Weights of a small masked image model: soap at rate 0.0021, 6000 steps.
Rows from block 4 of the encoder of a small masked image model, named by matrix and row number. Rows with one number belong to one neuron. Each number is 128 + 32 x the weight over its row's rms, rounded and kept within 0 to 255. All counts start at 0. Numbers have three digits each. After the name is the row's rms in percent of the matrix's.
After each neuron's rows are labels from the 100 images, of 14976, where the neuron reaches its highest value: "patch colour" is the nearest of a few named colours to the mean colour under the peak. Only what is clearly more common there than usual is listed. The data: dead-leaves pictures: piles of overlapping shapes. In brackets: how many of the 100, against the usual share in percent.
# fc1: MLP up (encoder.blocks.4.mlp.fc1.weight, 640x320), inputs 0-159
# fc2: MLP down (encoder.blocks.4.mlp.fc2.weight, 320x640, transposed), outputs 0-159

fc1.480 064:116113140087148139133124119145142132118093154097141130183249140116116137139125149155119047096132131124202109154111102089147123156196085050192102139148115133126094205118146097120124172158145119000166171154131151141136099133096156129106162152103126107073104158125122122100113123160166165162138127107101063128140142094152095114124128131135105163135086159148128137126139036137145090150103096124133106097120106122125149117028138131127149062166133109143172128107136088175121193111098130
fc2.480 045:135120128171118111129127098082105139130124105126124134133099112097123156199161151103165160118138134151088133113089136191151124126114125177105094143112128096100189112168111165114000082088135146151103106112127158123110144180143112094116169155126159181106134153095132119118127191175110114125144095195132138120113102105137128084053138120121158106113115173114049120111145181107144143135148108070086135169090174078087065136145139194143142136139169152145092158170143183112098064152151099
patch colour: purple (30 vs 2.8)

fc1.551 077:155172078105138087090130097131110129104120127126132106138189146128167129146137058128145096126148128111077126113117172116111135133139134097103157142130118124173124047152104126168157118131156108091135148094111078109118132149116109116128123187108114143131171197143149090106135119109107101102088086221110118155056128082108136193126150112168143097168094152125088158097114181132116131167073151169132110135092154136165126139166113123162139106130113147090126085149145105173154123185135142
fc2.551 111:128101149152106150130153173152144133149136160129123147135122108128121141130147162140088162135123145142142112127134144146118141137120119098124146106126108132150123123137161129140000164149140136147129101159118112136106146072132140128129150088140158153133108104122132144117136126106091145091127159060159120128164157125148129106149139144130153145143106128157139103138115109104124114140128144125118142127157108132113138134126151116126096122114131119099132111116119155132112143053138120
patch colour: black (26 vs 10.6)

fc1.556 209:092144104080129094075124091118113147107130182123149107136132163104134124125121044166146121111115102073083124119139159133119122148110152063085154134140087082142092080135146102123162160151228124090149136132120094123124147167150111090078130175037108128117136168102131141134092088099163098103082150171001068155034122105116140176131147094155139146148054151095100122127151082119119119151118123126117109102146134142203123157096112125166153106115079159117141098139103111170141129152082146
fc2.556 222:136129134138109135131128138137134152137120110138136128146137116133135145118136139125123142113116136133132119124106135132133125145108121141136122126123112129120138125134141139121000141119099137146118123141125115120136127096121145127135130116140135166127125128133124121126153145116098142114126120094161165126143138142139159107162136114128132133142107113141140141127125133127131136136136131129113140130128122129119139141155144130138125121116134133095124125148160126125117122093140104
patch colour: black (26 vs 10.6)

fc1.617 059:143168072109151117120148092115137188117125073129072127109102098163162125137175086098109127167131150139098142128130171166088171136092133131123145122116113111196177059108103156184139103145172124131112151113115102095137162138100085132146099155138128132163195137145161096106149126117081088115065114195136119122129133135111130184139124184167149095188116141084116161087138185098125114139106135169148143145089140129155124118194080087141119112103130137103060099075130151137159117149120143
fc2.617 071:108107142164107144137159208144137115154138188114134146107183107135135123102143162149125136121126113173132105160143134107109108119125131057108148108130125139131101133151162100163000172149127105106132134156136119135110151062169156120135184077123160156170107129118097148127153140104108129093134137036178096138132167124108148117148117135140133147126129120201138096138091085137131117146125166150133124126168116151107148120124178138118086121127113118116185095123109158151132156039154137
patch colour: green (25 vs 6.1)

fc1.152 238:064179137149134097115156109096108102093177124129150137089026131154123146109111076151106178129113171149081121130127141155154144101044153223086147130129147122166158107111132158102100140134101141214117144054145151147143131117115126165148114096083105116182122097137092160125122143081151147128118129162156182136182106128100151159128128145126146100117214145150122146114158235122128157093164146146128153164097146126192136134153108113144179164115118122130133111138126096096130097106163121
fc2.152 167:132080090112182147110144147174133157137090114165116150105118158090108120084131120169082188118134089100146151094154141058090142109105100121148154123139150173104095146146118101197033135142157126179121097142128113100132112089150147104137095094149169132129124141131157079095098109096085132094129111089117147161117177129184207104126124155119160115140118059129183090111084075105127094174101141136065134109142101121101135117160134070119103164134120140124142123091136161159129147153143100
patch colour: brown (71 vs 30.6)

fc1.521 148:163140079127139118131146171173137119121073145133131111162177135115142138124118040130140124128122144136039122145162150144124123116129102080111145136089102103124087065132084146122164118123196101095164126096126068125116152141162134085100125186064136123088179174140134069136157082140132075085119073112067038144066150096136141128113181110163116136155079148102116111109102107110135107186115130124130057110133152136186104156154137137160110098146133122117118069123115118122138107146100134
fc2.521 198:114104144117111120107132138146126168133144137128142125123123122112137135113156179127112145102144146106187135126098125150124127139105166116149099115146116130140133128134190116102000142142095132153128111138130120121142117084106137145128135126155137150119102117117129154120152155110111149139091147121188178091147126142120172125184144112103115131158097094148130146124155167130122140131128115143098165125140109107098144128117130123130110147110138149103154115125140134155117134099136118
patch colour: cyan (42 vs 3.4)

fc1.101 094:046136133085113077083122107137101152123078140157153137125129144089143142125124127198105092090119152159117133157120135094165115142110116095106136094116116111125109135094142130095152142146217107115224113080128126136160108169090133130098171139085153113086116217115113112177133068158175081132114116112102091116096131123120119185141131119168115176111092122124147157197132121083100119185104114147113103111177111111181141139094136158143130107108128178167151086127083078182085083155051121
fc2.101 150:152129131138139146154152124156181133119137083169152120164143122135147143100116091082138146110144106120127136112089108129135110111106104183151091159124113141140165128123155116119000118106081130142112134152102135076146111126117142111137104145114154146101149120139137122101172183096105146129131114080163176130144126165166180110124119086122119114153097125125119117114133109126130145128118130138116137112102129114111143138153171154148135157127163084090115137123171107127100130107161119
patch colour: grey (55 vs 21.5)

fc1.463 088:127121120148134158048131159155082104150105165176097094135104124116147156127143137161100067102064118114120125115129118074113157042145084150118078106131114186134094153138152116079115087119111149087138080098131187120181119150157153161077171102067129079133106141116147092104116168189183198151138127100164128126151191170098102124133124072154106189103086134096101101183087167089127130070140134096173122144187075074101098142109118147123164120143132157122123156139126072139093180120112102
fc2.463 089:107101136128113075127068135183148130139108099147186083150130153135148113122127110103122120129093097190102166117062169135171072144068099146176160103139132150166175136132161167132091095133104128140163179132099114128147122117123071101152121106119187147103125163158183088096157044105154113122117066155070202103065134120152151106176154094072136109141124132126136149102138190156077115196137150171110168073135173130069128117125120106106102139069115147116111150120143131126076088176102119
patch colour: purple (28 vs 2.8)

fc1.231 063:079108156159107116171130117150158116103188138084117133127053142132077137114080122108161114097077098108181112160150095121112105112102103167148098143159130128128097178097152096121120111165216130134129166099135148130163107124122137145155129111101158090167130026127128186137114107073137164115067151105078100124183141148116149113126107126159087090119161125146161139126113104081108108121160106164159044168145116152228192121150114122161118164137132080122146125099131118123124164088152135
fc2.231 066:164089082132104140106152106117117121143155098147169169074160112138123096110160131155111088155167168100120084097122188137120156177098164101091109113074130138130161069138109111146000167125126143140120128110159084090141158061174111173105135089177074123115088165161127104130123127164071114195102125127180196151091152101129186199175130129140132157123140086108126076083096157129144166159101150146135223113157130066062118116174147117123095209148113198129152127134129152150144111149101090
patch colour: blue (36 vs 7.1)

fc1.50 077:093159088105113117147126069132081135050131114106101126135169146121151102121079074136153156087116140130040128117165150172111109166074147091083143122116133103178125079120135129144154123104224065140141123110128087108128152108116103112079108139086155143109194204139099118161116080159135116150032127106053057139142143107105167133118139147169136112173097169120124119129146125095138088195090125164149049112097153120179162126133121112204186120155138095120130069112116111172132141127136113
fc2.50 115:163100128150154134125178143145165133140088154139141170126138144124123147119166145132107148126127148161175119145103134120117125116143138136178104127126117135111134139186146113138000160152131152135138146139103167129097125094126156137159131106139143149118094118109122146101148172089072138091126129109177150110131138122161159139125134140138138147141134119136138112108109109087113134164126117141081179122136099097108121131146166152112090141129114150106156107141139158103102112078149112
patch colour: orange (32 vs 2.7)

fc1.588 059:171146113142135090113111080146133127143101124146133126091144153175128127153155106100120116173173160197070155127094142134125201115189141120116194098082108151179163103145072134132129066112073133152128117088109094120112124130122116129157177096224080106127146183146175102124148161145091094118143109187149156127090137092129066182164129177148174120124134123124142161129126253138137141118118156122136168154119185129105126141186074142113112091077116170137094100162137155123137089188122138
fc2.588 059:094140140098120150112128197118171123144118179117089119122147096123168140100098146131103144192127111108138095122176093107108112107117117144102140104176116120111104147121150122189239154159151134113136152170128139189102139105148162077143080099100166122156131073136106166118069097092144131064105123026112087139167150141147138136099125123098160121123122178174148122169132002137123038114098120134119097110162082155114123110088188079138151138158095082133144112084087133161151173105158152
patch colour: green (26 vs 6.1)

fc1.107 228:112150072092124073065126142112121137127105157120145097135152177102151136119150031145132116137136111084076121118151166142151148130158156064077165135131097099156104081132133111113163141147183133049153105115125088105092141162168128078084141186068110137096117175117127114112113079126159083077115130170043083145035116101147139186149150098138132150138046150102071129111142137143140136150107169133098132086136129148161089168118113126173147114150088168098108103126100116177164119189088140
fc2.107 221:116137147135116149117130133136121151139112118140140117157134110134144147121128151124140147100113125148139138130099128120129125133111119140149126124130114135131131131141157138131000132125099114149120112132114123137153128104114135127149152118133138167134137129133135123115161138113117137114128121106167148127129138159132150095163136110127116134137098129136145148128131125113123136121144129123119126134138116139122134128154126141120115109104144123099124114143154130137108127080129123
patch colour: cyan (39 vs 3.4)

fc1.581 075:146086179152122190190121161106163104127116115144102096080051103199093122133143156095101197159126112157163115128125131165115152164069159145147097129139128147086134168123112131106107144089078167234098116161119128134086125109132137127188068110171139099145094099121120130156117172088116117125195152092149151115193128172151136081120128138113163100124186093117162130148150114122156101086178095089144157118165162128098164083152182087106100139095150112153105186127136177049150099079148098
fc2.581 074:134150098101127106113103099115085111107154153109127121115125145116123112142071120156168092136151121092107143148154115119130118126156168123109141125121133127106111130145111100136255137120135126105124172093164107110160148156129112136115132116146083105136128102135123138129094107143160128163134129143111123132119101114113096176147115138112120103099140136114134139115125146163122124115106113122153084116128125139160110133103088120112130119145108131157150139118119118144124147185106145
patch colour: brown (61 vs 30.6)

fc1.95 358:198125119137137080097120149139118116154083114138138116136177157119129121134162122121143086171163160139124140122124127118165153096252091122133151139086125158121115113130120101128126115107077130040117121102111130120097123162154132130130136142203133117102132172146170105104185133146103107141145086196159130111098115096144097184131162135109138136106126138146101128128121237166156158131049193136107143164117134140112078115141092113111107114181131145080127106153125119154145116220112141
fc2.95 140:117092151106131193108159146121156109183119120127145145093131094144138153145120172100092173168177101123139136138151097121114163104167131090181145086163132132146126152154177131138094125168122107124106103093183152184127113111163155118199209109133130077126124131123153144072120141096136119094165198102166057117162159115130128064078154168078120128146118190135126124114138088094131098112074137087124092171141142106107105054142126153071085123113178078145128094057109193163110153058112186
patch colour: cyan (33 vs 3.4)

fc1.444 109:161096133172158166176137115104139105132163114118099146093039100162108141118114160131108198128131149190130154146100111131114124114066148185112117104110158166101185117131119132088087140127095117234118130120145142151107113081126100163162108053177135110168117094170092147167131146107109121158148136106185183126211155150119116096093098145126119106134205124142142116138130162101134118113173117113132150150138143096076167118170153130106125194093155122169092134111162145105131101120175110
fc2.444 091:120144114103147111131121120125113119107137138138121114091124136123123110105106125130133119156129126120120132132149125106131134115134127143141130146130140119117111145101123119140255121122115138119129141104144134102149129144144140130130091118119112110126138099132134117140093120126137132133128131113137122126124117129120114142120118134134142100119146100120167132135133106136121119129100111131127091112127139129150138116102125098126134138144132124141146127120121112128129141175122131
patch colour: brown (61 vs 30.6)

fc1.72 076:151124139084137158167150157150144128119106149085136121157186125112099141113115169125114097109137134132229137135117085100154097134177095056201115142172119129106131220132137111097113180130133102028180146148139178121162098134111137159110165129140150132108125096114101147153117144126180203147148148102171092090175163141161097082103120143123058157123125152153147105121141048136140090098139054100149121104136139099127126106034166150128133099169139122138171147091119118142105200104107124
fc2.72 066:148113120155126102118103094093105128121115118141140109135114115126147114186169156104180102127119110157072116128114119131143108109122135157095112181117136096114156134119107139089255091094121126115109118106124132114106142179140085093115132153092141132107147135127123117141127142190146094148126111190108120136111087124107127083073120118116149098141120163110069139127160147127150128143136100102118109155118162102125084103123126186134143109129170172164105154137135142123129110178151121
patch colour: purple (40 vs 2.8)

fc1.607 081:072172114129117101130134111126141111119111122099097132112194126162141132160134145158105147102151185134165098158143144107113098164120117145153117072119138124135169124101101122128152108144187067155172124086079122102177115174057144154127108144138129101101142138148130083156133125104150085138092111105123097070121121093104144161141162118167098140125116130095163166165109103109078110202097110150150052109088125130206137119141129152126109147137149133153137065112107120159096088194084106
fc2.607 087:182111097148121093176146132137138147128150113160131121141150133080123153080074140128159115179127134111123104110110097103095135130106132149107089164135107141100125117120194125129000157132152115090157132133099110093106140091151162135119180132121120140104093066132122183078169152153080211106125142081185161098133108086137142156121107111096140126129095147192116094110110145092114119145138150135135146127159101073150187157171198111195140145160114080077147121137176100152108140071169105
patch colour: orange (25 vs 2.7)

fc1.336 083:088125160131085111173155155120144102115182141096107161124084127105052144116080145095123078121152138092223122138199079112175101124125088139180096151132133153152097154126166116124117136142195119093143151107120231121164095118109142139148154116090149084151102036145079154125125126090154182147094137121088142107199113107130116117099125124151066094141194107176149135143106104079117105135148110138160054144127105151207163112151151131174137153156149080110148121093123119149098175111150115
fc2.336 066:158058071143144119138171081169105102151158083165161147110150110087091094145174123176128098149132163121079087109080181143083145146149154110102079112111142129085185096107123086155034154140157140130087109090164077101106179092168131162103160139170085145112099150139141168093113119143094088177100110142168139163084159092133207185141138175126145159117135107094098070044097156117143200192083132158108185108169144032054097126133104147118068177137141185153173130140143159139145117173118074
patch colour: blue (40 vs 7.1)

fc1.349 065:124100179114126119138147138154150124160104137100148154138192131079073144143132156104099046121148166129234142131182080099182115137209094088209095115145139177113111181115150113116118130142138091036172124156100215112155073116100189147115162133105116139082066106131072117128148111141186154151160095117151110123186101108181106124108145125129100129128139111175124107137134066134162093149112104116118112103126078116137120104091159129104121100174131116136169144090134121163113168147127132
fc2.349 051:132109096132154127148113097112090107129161108151106110147118108122113114164138144118197117141118116138067125127067138159133109123141103176106085166108138131094164112115118130120255121106148142127104121089153134123116151207127114130129149178123134136122164138137148136120105136161145094148150100192105113125077101104101124124058127127112131111112155156097053129103119176109146174143130109110124105150128179083103092134107088195146125157136200131178115165153142109141140100165099111
patch colour: purple (27 vs 2.8)

fc1.249 081:108132152109084131161112087121131142087124110150099197082174141187130134140059172104100168146155167101134161071181108149157065162118136129164133098111175123132135140159151071095137149088167058153159092128132180085124111159088154133154090125173111119090127119117124133085139135141156144126088107115051086072206107084114147162174148153135138083122175128100145108153109104138135044195086120144190057133106118123145174093174132126144107058198162120178130084116117098154113129131154103
fc2.249 084:171092072136160130164184151144122129146137128156110079135121101110128134091161130165144114131110185151069094169090114130057117109163113138148112132162077138116189115147132135160000159182158136117127166124113104076122142104141130097086178135141091152121080086143107166090137122114108157069161146049202154122118121095163204158061095164143122157141136153156137118142106117066135139168164124151074147087111113041129131157146178117131117191090032122111180141115157155107147140109121078
patch colour: blue (26 vs 7.1)

fc1.611 041:175140128128117176145136087107138139088155068122093125120069147173162096141164137086122163164163150176106107136124145159127165170075180160105117173088189108177134092145119110159111135155092107198093171128162094153102145065087115112168079085191109106146195158145139113110070161125113153114132147132140138141158130146139124136123107175144160068157167128103155153107144140152134097066116120117156132118089185140076151159116134109118136115078154114151066160087176183063155090122174113
fc2.611 042:120141095109137130125132175100089115139116200095121102118182134107125127140100136168117130161138103127136155160179119104095139097187170050123185077143108140097119135147148129144255154146151149114132148127122107112090158128152156129136159108137090094144093099125095184133094122106127102145134123082104088123122118090100115148140127172133099137105126125180131104128139087165115098145118129157120111119138090135145102128142136114109086121118081144179191127140090140153115169122102159
patch colour: blue (28 vs 7.1)

fc1.182 057:082135168124105134161147150134146110106154155057115128136048121127084134092064138071138128101078089090175106115161087140133090117061125117123122143176137098137070159106174106113120131124234095134103147113125171127158124094121130131155112124083166093175132027152137157149124130069145138116072167082088126137186130142106151099111123120163098078172148141159156117106112086075140132094195104150149068134170113127207156133117132100151143184143161066146148154096123133123124149045165135
fc2.182 051:180048064141102104103127073128103122151170075145169181082152119124092100146142118194139104129177180105099107145135184123089168173144167104135089093067137126092180085137091096135128164134106152142118120112168076084143164111151136161085132092184071153119074177144120113131107106177099094238115134171176173140069132100134169169147122142118128140110141070109095104070097161141119151185081120146130189128137127076081112122187133146152073145154093195139172112137110180146146107210094080
patch colour: blue (26 vs 7.1)

fc1.529 206:091143080066131084070129103124117139110123162126144108123138164098145125130123048151138123109108106068083127113151161141131127154115149067096152135130109090156107080120142103137166121141215117098142135123133084117106152162153115105081108187053120137127137177111135129129094076105156081095082131170000085156055122102113148171133160091163153138160059154099095129124141115120141110172107131143112116095149132148195113155103102132167147108132090159108125100135096119173157123178097143
fc2.529 219:144121135142109129132139139143135144137123118138134127148133120129128147121136140126127136119117135135131118132107130128133126135121118134132125121126108129126134123141137140125000152128107134142116122139113119126139130092122144126141138113137135164128123122132126137126155147110093140114129123098166156125139140138142154110152141125124119139138102114144139133116120124127129137128136132130116139128134120127122136133150141125130121121106132130104135115144157132126116132082136117
patch colour: pink (26 vs 8.7)

fc1.372 223:076144098066128096075132101113131142098129155119145105121116159094130121127113058143148120111110110052089128126162159128107125153110161068104144134132107089153103082120147102136166137145222126110144151139128090117127136153149111105095113186042115133131137165101131134139086081084159085100081154176000094155061106098111161168116145097156163126157068157100095133148145107112132114162122123149116122113157131158211114147101109135171137108112089159118133114144093120163152111156100134
fc2.372 217:149130132144103127133139136143129141140127119138133134144134123128124143126135137134126133116118132127130114126109130129137121137117119139131123124122109131120132120138136134123000152118108136144118132133119117128131132096118138134135135111142137166131119121132128137138153141115096147113128120094158160125138148139140148116158142130127125135136110117143138131113120128127128140141132129131117139125132118127130138144142138123136123126117131133099134114146164128127121134093135112
patch colour: black (32 vs 10.6)

fc1.282 039:184105118119111143185102074120136135141041132118125173155211100100122149136115137126109099135155131146149165058158108112186087147161076138148134135142102163110129148136140153090121131086102135148206080182076199096099090126123126103141144123157095128126125167173090168141189080130131123111183105104150140146117141099153086133137165147090115158166181138112136071168130101113164094164105089139120095124103131122102145118110161153139129101140154093172093121166217062140121110166091128
fc2.282 037:148140156105188133116131110132129095160204103125080109099093135108109152134131171122119121124144162127088121166110128127094168117138156127147122149124115101083157122113133080085255116128156124144123142111165093104140094195146176129120080191104129107102133107116146119122052161140147142104109107110136105080179094109109129128133103116123111104130148165105147173154143146114114140087094126085108082161108106126164082117112134119108144161111183128119180130102098107124154103189177111
patch colour: brown (77 vs 30.6)

fc1.462 163:067145088078135076076122106120128142118145177136149096143149163094143121126132052179140095108106108079081116129144168130135117162129126052099162131156105105154095085121161106126162159152218135057165142125124094128121146163164122094080134180022116135108127182106123135116095084110156096092097137166007076163047112105134134178142145084156140154143056167091084135128137086126116134151119133144112097102153114147182109140101112140177165110137100170122143108134112109178135125168096148
fc2.462 212:140127142138113145132135136145131152140116109135139135150131123131132154122135137120123149111119129134139128128105129135136127134108121144136115128124111122130142126136135137124000143123107129149115116136121129125134122098118141127139142117133132165128132119135131130130163151112105139119125120100163159130138146145140163102152142114130126131138098112135138135117124131122134137134137134123110145129126121130124137143143143131130121116118137120094126117148159126127112130086130114
patch colour: pink (34 vs 8.7)

fc1.598 143:061142101063141092093135107133126142089126168128134107127116152098137126112109064164122114087104134088100110128143168134120100149095128082092134158125101093137094073108134120135162121146242117113158158104145093125148154156124117103096119179038152134124154194119142121142089067107157098100074123158025075167083121132102141165145143095181132136152080130090118142129133102093117112172106119144113082119137122146221137156104097147152134107140109153090137096131088110169140115147107142
fc2.598 180:152118133138107132136141137142142154139123122143144130141140116133134135118139127121121137123121126135130113126103128134126120128113129143138122113129113132134142130139150135117000147126093138140119122145105117112125130088131144131134129108132131155111120123130120132129162152105089132119118131090171155120138149138139160113141139122123126138150099107147133127121128127129135137142131131130118159121129123111113132133158158124144128139120131127104130120134162120119112133087131105
patch colour: pink (35 vs 8.7)

fc1.606 099:146160111137143049082175165148122091138098122106147115126177165096137159106143097140131064139136154117074137132173158107119165098226086108147138114082133134169101060145114123161154089118166115046129117078109086109119159145144148117115175166112123168095143138114154075091148143151116137117097082139106093118091119056131105149128142146151131136127103159140093097109111204130135144166096187173111118117130113137158060166140079125157092078145102171079130067128094146153132134180127150
fc2.606 108:103115126122102152136144143157152144150119133149144154147148096131129118136161149108141150105119137164168113122096126148151112118093128146129125125150105139131136155137168156146000121148105107146131100151121151155115134084104121126145147113115168133124127135128137154121133119100093101106113141099164112121126163164123183095119142116134108152139102129137126124107132106124132125149155106143122146136148129115100153097143148135130116143125146113132105128103141145157144131047120118
patch colour: cyan (48 vs 3.4)

fc1.102 091:109168121166103121086128109129081131125129143151155113186144137108138157140095095144090166075120130172098148174126113103130086113093118127126123087111147147094156131126132143086135124190143115156179125094091090161165110147142161129114175096099108109133100170154150134175151077127181101154118133115219100089103159135091174143114153087171098143142071180153139184169081067061114056183160138119109092155096091048161153125065160161145127151087170149135113098102104033166095114166100147
fc2.102 101:148115157166130129149110169150190127163140068141110117084137171117139159043101140068147090195123114122141105098116152119121142133098106164109103151099114156207107085134126122098000096059086143137193134140142161062132069124077118104142096144116175113082174093149138090157122162143106194115122093140092222105094086133131123123182102076117130104128111085138122094133127157133086168124097111113151133094103142121139166150159132144159126154140126119078092121168133136157097088140162119
patch colour: grey (45 vs 21.5)

fc1.621 119:121101155156153186172119084083132119117165131134097138125053104185130119150133174118114182127132130172154130118092115129145112134069168196131107127153144147088179164127126130097083153104071125230101139150146163137120117088114111153157105053203117098167104096153082162154104171114104139144174166101176192126182133156130125107106086138121123100123203117137145139138146142135128127080178116090131153146116148115061162113144169142107162200118164107178109176111160139086108105113168098
fc2.621 116:131143109118145115126112125115113119116136141116119121093120150110121118124096130146132122152136124116119137142153125110112138122146133122128135130109138126116116128126116107137255129128148144111127145102142130126137123159145123132122123130128108123131134116120144123126094120141150130135136120139109108120124117113133090137129129142133144102103153133112138123137125126129128119113096123119136090120127131131147116149112108098125129107132115123142141128145116127119122131186118139
patch colour: brown (64 vs 30.6)

fc1.603 066:053184115157152089153128061102114117082138131100130138132184146148139129120064124107152136100172190112079105104191116128088082128159136133116136138115125161119092093174110135152137120077170071114150112120114118107143088115094172144128122131133090154122141141144115147141112157135131092154081115142042092130142119073113129106116132157175132078102186181121122095173146137110130097203109110115143044158052133121175154140154140148203181130187141107181173070125115124146130107141157124
fc2.603 076:176078106109140121163162127180140136139080166132140174115133133075105134136157165163120163103135167142189107140081135127108120134105146154161106111144090113093147151158167131140000154154146121148133141127098186148072140120139163103125167100117156176104109116092141165103131125111094159085108125089178140083140146115178172131106147165146127170120147111130139086114105093068112139153131087158067166093180101090102135144120176121128106151124115117072146115171150178130113131103144058
patch colour: brown (61 vs 30.6)

fc1.60 071:101134100081146086115141115133123149119089134154103104074069116159159134112117087124115201141099125158093149136145189179110152164052191104085135087103126081119203108080125121131125099117201172196121144105140092140110159124159125125171101129119146162182145146112167150175105105074124040142082162125063136140115138189108147158156133118161159086172126133099141142123144143124132072150153118113125169143140187134117158144139123102100125156102133194131083158116105139128151058115125135
fc2.60 068:166103124147093147142139162117150141111125156143120113135124138162149147095115119128174094129113108156115106114142064117121088110138065131097168113190098121151087123152121106152000165130100101141136188177110154098114134109139138097147070091108145120153144071186101148117113086127109158090130104048198126201143146142159174143106099157148149135160151144177152105136114078128136104140091139154145112086122079112148118096151158144134131099160076088136151088086150094119122203122123135
patch colour: grey (55 vs 21.5)

fc1.522 144:119146073080137074080147144153129143128077154136129103126146161101159140108138055142126101126105128106075124126164173148144130120128129067097140119112117097147109064121116128139166112147225129076156113093120080102119158157149130084081133196057134151104157187105146100138108065119136083087095095156039075152057129105116145168155170100160147129158051133101089124107132144117134119167098155137115117089140124138186101159127099128150125100143093165090125081128095127169157123168086148
fc2.522 170:126117143136109142126142135138139147138126124143143122154143112137135136118148133126132143100119124145133126129098130128136116135110117138138127128141104131141128138133156130122000134123095117140117120149112127130133128093119141132149137113125149158129123126140124136117165148110107129127117128094177145131142144159131158105144137114118111145148099123143138137121129113130132131138141131139120145134137123129115131117147143138131121130116138125109126120126152114137117131077135120
patch colour: cyan (28 vs 3.4); pink (26 vs 8.7)

fc1.294 215:128130109065106085104163167152105128114072141125143095099137156088110144123130077106138127116113115088115123122173164149132148130108149060103123148098104095155108111087133095134165117130248150087132139119106097101082154116169141106120111197058129135127112161117151123158109071081144070100099148154021082138090100139128140149113160106144156140158049123119120118148148123145133092165113106150130136089174158154219131145140106110139117077116102166106117124125076129150161104146084149
fc2.294 220:152139118135110128136153115128141136141147126132131138151116105123130133130124132133138121137127130120130123143109109129124108145121127141136113124127120130110126109157122100139000152126087119151110142149123115144157144107114106123146124130145140151137115107136118130116142164111096146121109112106180153137145148131119132125142130124111108128142112129135120144103119119108136153137116134131133128124131117118133122117127134153149120127114112133106142101118146124130119142087133126
patch colour: blue (34 vs 7.1)

fc1.461 113:073144114110126152171127105112127140088165172139125106107059117146139126123081089128127186084086085120091103151100149157107062179000160123077115145141123110098130119104137116098130163144190144211150158104160102161147132118138079134130090127053172109198138116125141159178084100080151100124069191131087127142112159168081176117130125107199145108168140133096163118128152073071101093138160112124135108150128131118161182122124133130149149185112135121144127127113125089113118110071141158
fc2.461 113:168099124157112117128124130148125164126120097140124121092128145143125139092137128145132107140124155123140125112140148118105136127137132130126136109124118134171153101150134140111000135109092162149124154153100107048141121101148148135123092084156097159101139138153093101155165125127075169130137099098176191135118119145155166140163123117129142126146121066156144127140097153131116162166113134135112170094130121128125144137154175117143115137133096147058158124141168131125107130141153065
patch colour: white (31 vs 2.8)

fc1.359 074:192147082110167106071153130178118132158096127110132139136180114130150139102150112093126110134118167098085141089170151135097146131157093069162139123109134099169117091153103120183156093122165093092118118110129054074093194114135121097099111170096103154093177156104178043083164122142100123064094094134145087099096151109099112128128168139157144135156060146106119134083087181104116114170097136166128170106115141124147094133177070119122093042142112141073076099115109152167140157148127161
fc2.359 087:109099142133056140156143172131149115136121138126117122161158107163142113134182146129127128109117113185138100142090138138127121100102136097105143137151101141156126144111169138140000148127110112108154105183122156162105124078115134146133182106101178124134108113133106167135147133088124120141121158118164111121124147147118144100104134126107108161164104157173104132143144093161135098145165144155146104146151136147119137087119152139122117121135127113141138115088108147147155139059125130
patch colour: purple (32 vs 2.8)

fc1.252 086:076144124074171112136126094122159103136052114122093127088207114115128098126151159162102102090106206133130122160146169083129145110140113094148090117139135119164156136108100138209163058127209064117165113109115127120144125151026149129095094169114149132084155165130128059167104127136117108125094086095065098106136117108138105146150167154125109144111115119101157129167082138088131130158069104134173081126127150160201136137186114138179101133168079120150122099119133166150122102175117112
fc2.252 106:154113118133123097153177119146139115131155143148150130161115112108147142136137153150145144152145123126135134107078093133116084107102128150132118132128113158079130134151228123123000172156133106106138133147091129125121174095152142167130192080115130143126098108139106200048191201133115156116120155111188113096144152149113155154125138134118110139135119152148102116097148137122125129168176158173122161118173110096112136122119162133124123119121167120115147094089163089134106128067118112
patch colour: orange (27 vs 2.7)

fc1.509 059:030128142094147123053120086138128136111122196106168110149182145088108129119103089183098089087156110121147122137097119106140089164119109071144142158140113100139076171115174087110156154151132157041167108149138106166147074160106146103092146150024105138092098192088118127128114088130161096128127130134109088132083085145152106173099119124146109201129110160104106158169169058119107142164117157115098105095152102133138111105072111153144171083121129150137177114109113077204132130112105135
fc2.509 078:170139117134118141169121120164140174136140080142121151148121129121129137135146143101119143111128119114143141110098127141145119118115110170150117144126135124133169109120120173117000107095108129136122135143101152118131129144131139106127140175138157145103151147131131086153163155124119160109117113123111158132148132138140160088126142089118132119132097106148124143130111133098155139126151127107094163130101130116133134162148151166150135136119153094103088166185139143091093106119126093
patch colour: grey (52 vs 21.5)